{
  "time_shift_ms": 50,
  "n_mels": 80,
  "input": "mfcc",
  "norm": "rmsnorm",
  "qk_norm": true,
  "layers": 12,
  "lr": 0.011,
  "orthogonalizer": "newton_schulz_5",
  "decay_fraction": 0.4,
  "warmup_steps": 760
}
Rows from block 6 of a small sound classifier, named by matrix and row number. Rows with one number belong to one neuron. Each number is 50 + 12 x the weight over its row's rms, rounded and kept within 0 to 99. All counts start at 0.
After each neuron's rows are labels from the 100 clips, of 14976, where the neuron reaches its largest size: "loudest" is the band of the loudest frequency at the time of the peak. Only what is clearly more common there than usual is listed. The data: chords played on synthesised instruments. In brackets: how many of the 100.
# gate: first MLP gate (model.blocks.6.ff1.gate.weight, 416x160), inputs 54-107
# fc1: first MLP up (model.blocks.6.ff1.fc1.weight, 416x160), inputs 54-107
# fc2: first MLP down (model.blocks.6.ff1.fc2.weight, 160x416, transposed), outputs 54-107

gate.15:45 39 40 61 35 62 44 52 60 48 61 27 48 56 55 52 38 74 64 60 45 53 55 64 43 45 49 43 40 45 47 48 31 29 53 44 44 51 62 52 30 64 45 37 25 44 40 46 39 49 45 51 25 42
fc1.15:52 66 76 60 49 39 61 41 32 54 33 76 44 75 45 58 58 50 44 38 57 60 37 38 57 48 45 42 36 47 42 49 68 49 45 55 66 48 36 49 46 30 52 40 75 51 61 42 59 36 48 59 36 59
fc2.15:61 55 56 51 48 40 52 38 85 61 32 87 65 59 48 52 64 45 34 36 70 53 23 45 58 58 42 38 43 46 42 60 52 33 32 65 63 22 52 48 50 53 42 21 45 43 53 55 55 59 46 47 44 47
loudest: 500 to 1000 Hz (34)

gate.269:35 55 34 67 68 47 30 41 30 42 51 80 71 70 25 39 62 46 46 75 53 44 44 62 48 49 41 53 51 48 36 57 45 32 52 54 19 46 52 67 50 41 59 60 45 35 51 53 63 53 35 43 64 52
fc1.269:39 57 52 55 55 50 35 38 33 64 62 58 62 53 51 45 53 45 41 70 48 38 43 60 56 52 30 57 31 51 33 57 50 42 78 72 12 49 42 64 66 36 48 57 47 40 44 57 62 51 50 34 45 50
fc2.269:46 55 64 59 48 73 49 46 67 43 80 53 61 19 66 43 53 39 44 56 51 54 24 68 72 44 40 39 33 53 45 77 62 48 46 52 66 27 49 62 67 39 52 43 60 57 11 53 58 45 58 42 54 48
loudest: 500 to 1000 Hz (36)

gate.407:45 54 34 40 55 68 52 51 44 45 39 50 73 36 47 46 60 46 50 68 46 62 61 46 41 38 40 46 39 43 49 65 51 54 50 42 54 46 26 69 72 51 44 51 45 49 57 52 30 66 56 38 42 55
fc1.407:54 51 36 35 44 47 51 51 56 32 48 41 70 33 48 43 64 49 49 45 34 49 56 61 43 57 51 50 64 36 59 53 31 59 51 39 57 49 36 60 69 50 54 45 60 55 69 44 46 56 57 25 38 60
fc2.407:70 42 57 54 32 40 61 57 32 62 62 36 23 63 57 52 39 49 57 49 49 37 43 73 56 51 68 44 71 25 60 39 41 54 39 20 52 65 38 53 47 51 67 45 44 53 46 48 61 28 53 34 47 49
loudest: 250 to 500 Hz (64)

gate.186:44 60 33 46 46 42 28 60 40 55 65 48 42 63 54 63 41 57 58 42 51 35 41 93 70 45 67 47 39 49 56 53 47 52 49 37 40 54 61 45 41 47 55 75 37 35 43 63 56 62 59 51 40 34
fc1.186:69 49 37 63 79 58 48 53 63 70 32 48 58 38 51 50 58 41 37 63 66 46 41 47 49 62 43 50 52 59 85 51 50 54 49 47 39 51 42 64 61 60 52 60 60 64 57 44 43 35 67 70 57 64
fc2.186:51 61 28 49 56 49 44 51 53 64 41 55 54 38 45 57 37 57 40 61 51 58 77 16 49 40 45 38 70 59 53 26 41 36 77 67 46 53 33 43 52 50 53 56 32 50 78 30 47 47 51 34 48 48
loudest: 500 to 1000 Hz (36)

gate.168:41 53 26 72 48 60 57 42 59 48 53 50 34 54 54 52 60 58 46 64 60 71 60 23 54 57 53 71 42 44 57 58 71 44 31 33 52 44 48 61 41 49 57 55 61 41 48 52 42 65 54 38 33 32
fc1.168:49 41 55 48 38 51 48 33 64 43 50 68 49 56 51 46 75 73 34 53 28 45 58 48 65 72 43 50 43 46 74 58 44 48 64 80 52 36 63 47 68 54 63 43 39 48 61 56 44 51 65 60 29 63
fc2.168:62 81 54 58 53 31 52 61 62 58 52 48 08 54 36 57 41 44 34 52 51 54 38 58 62 34 55 47 37 44 53 44 50 52 53 32 37 39 51 61 44 42 77 64 52 64 53 36 55 38 55 49 40 62
loudest: 500 to 1000 Hz (40)

gate.335:39 45 47 50 35 79 61 46 62 63 65 51 71 65 49 71 55 57 37 48 33 50 51 35 56 72 70 53 67 53 63 46 40 48 49 56 57 65 49 67 46 47 46 61 35 52 34 60 55 50 53 44 59 48
fc1.335:51 26 85 83 58 57 53 73 37 70 49 51 39 40 42 42 47 37 57 57 62 42 69 49 51 43 33 41 29 40 55 48 52 34 60 57 45 40 50 56 57 56 53 37 59 42 44 49 47 40 46 31 45 53
fc2.335:71 60 22 96 58 51 45 28 44 33 42 43 47 30 56 51 41 43 67 40 65 27 43 69 53 68 56 55 20 47 49 63 73 48 51 40 37 48 50 58 46 50 52 41 85 54 56 37 69 50 29 52 57 51
loudest: 250 to 500 Hz (70)

gate.63:49 41 38 48 61 39 37 55 43 51 59 62 68 52 66 57 45 48 49 59 69 49 57 42 66 57 53 47 35 59 45 54 52 41 82 61 34 65 77 51 40 44 57 51 47 44 43 81 57 44 51 64 63 58
fc1.63:61 43 32 49 62 38 43 70 46 48 61 54 58 48 49 45 56 60 65 48 57 45 49 43 55 55 53 58 34 58 48 59 50 41 65 59 30 52 70 53 43 59 59 36 41 46 51 79 65 35 56 48 42 47
fc2.63:47 78 72 06 61 49 58 55 43 45 65 45 76 53 49 49 26 38 46 61 61 63 63 86 53 45 51 72 36 33 38 39 64 68 55 59 42 55 40 58 44 23 47 58 51 75 52 54 56 48 26 55 67 54
loudest: 500 to 1000 Hz (39)

gate.224:38 58 19 55 58 44 35 42 68 55 43 41 68 59 22 64 62 46 66 51 45 37 56 48 44 50 60 58 42 56 62 64 58 54 84 57 40 55 28 42 36 39 35 69 47 55 73 39 61 37 70 40 56 21
fc1.224:54 35 16 53 40 57 41 46 53 44 55 56 68 44 39 59 48 54 68 59 62 44 56 46 46 50 35 49 82 53 77 71 52 63 81 54 50 43 43 70 35 46 32 58 53 48 61 35 53 30 57 45 44 38
fc2.224:50 38 28 51 32 45 54 57 37 55 39 71 46 57 39 43 34 41 51 56 49 45 53 55 54 49 35 49 79 44 61 50 37 41 35 51 48 49 40 46 26 52 50 52 46 73 39 41 41 63 49 39 44 51
loudest: 500 to 1000 Hz (35)

gate.43:45 51 43 54 31 51 37 57 66 48 63 47 37 28 79 45 33 50 48 54 46 42 47 58 59 68 53 41 39 46 54 45 45 45 50 76 75 52 48 61 65 47 56 42 43 63 69 38 52 45 63 42 51 53
fc1.43:55 32 49 68 57 35 51 25 61 38 63 64 66 61 47 51 53 31 39 61 48 70 44 51 47 69 46 62 61 48 29 47 52 48 49 44 29 32 42 52 42 34 16 44 49 43 50 47 44 70 43 31 66 58
fc2.43:32 47 68 52 53 25 52 41 54 46 70 44 67 45 39 66 50 35 70 48 36 68 50 54 45 58 46 61 54 39 41 60 54 42 63 46 51 26 55 34 37 43 31 36 53 42 46 35 43 22 34 57 59 74
loudest: 250 to 500 Hz (60)

gate.60:41 62 41 45 37 44 30 28 42 43 48 55 43 60 46 54 64 28 40 42 71 62 40 52 75 38 65 51 44 51 35 46 45 34 49 29 68 52 81 55 53 67 43 44 80 51 61 33 47 51 38 55 58 35
fc1.60:50 37 58 75 53 37 35 67 42 65 47 33 77 50 39 55 43 99 65 75 40 47 73 42 34 58 51 47 61 53 50 54 52 69 65 52 32 41 43 34 55 44 61 61 49 41 39 60 66 57 62 64 42 54
fc2.60:50 58 64 65 44 43 39 56 23 64 42 43 60 65 59 47 40 70 62 68 21 36 50 48 48 43 74 50 69 57 39 53 48 57 45 33 33 59 32 30 61 69 52 69 49 41 31 29 54 59 34 56 54 48
loudest: 500 to 1000 Hz (44)

gate.210:61 62 60 57 48 48 58 59 35 55 59 41 47 45 29 46 60 39 30 75 55 54 40 46 54 57 45 39 44 40 46 32 34 53 50 62 45 56 31 64 69 51 36 57 32 51 40 70 51 48 66 29 53 57
fc1.210:42 42 61 58 35 36 33 43 55 50 40 42 50 54 40 44 50 40 73 44 55 51 70 38 45 46 49 44 50 64 49 52 68 68 37 44 60 48 47 39 41 54 66 45 61 41 65 42 53 55 42 55 53 66
fc2.210:54 40 55 35 46 32 41 53 46 63 60 55 30 47 28 49 33 45 56 57 56 45 69 41 51 57 48 58 73 47 54 68 42 66 47 50 35 52 51 70 45 45 51 60 45 51 55 61 46 43 38 51 46 52
loudest: 250 to 500 Hz (70)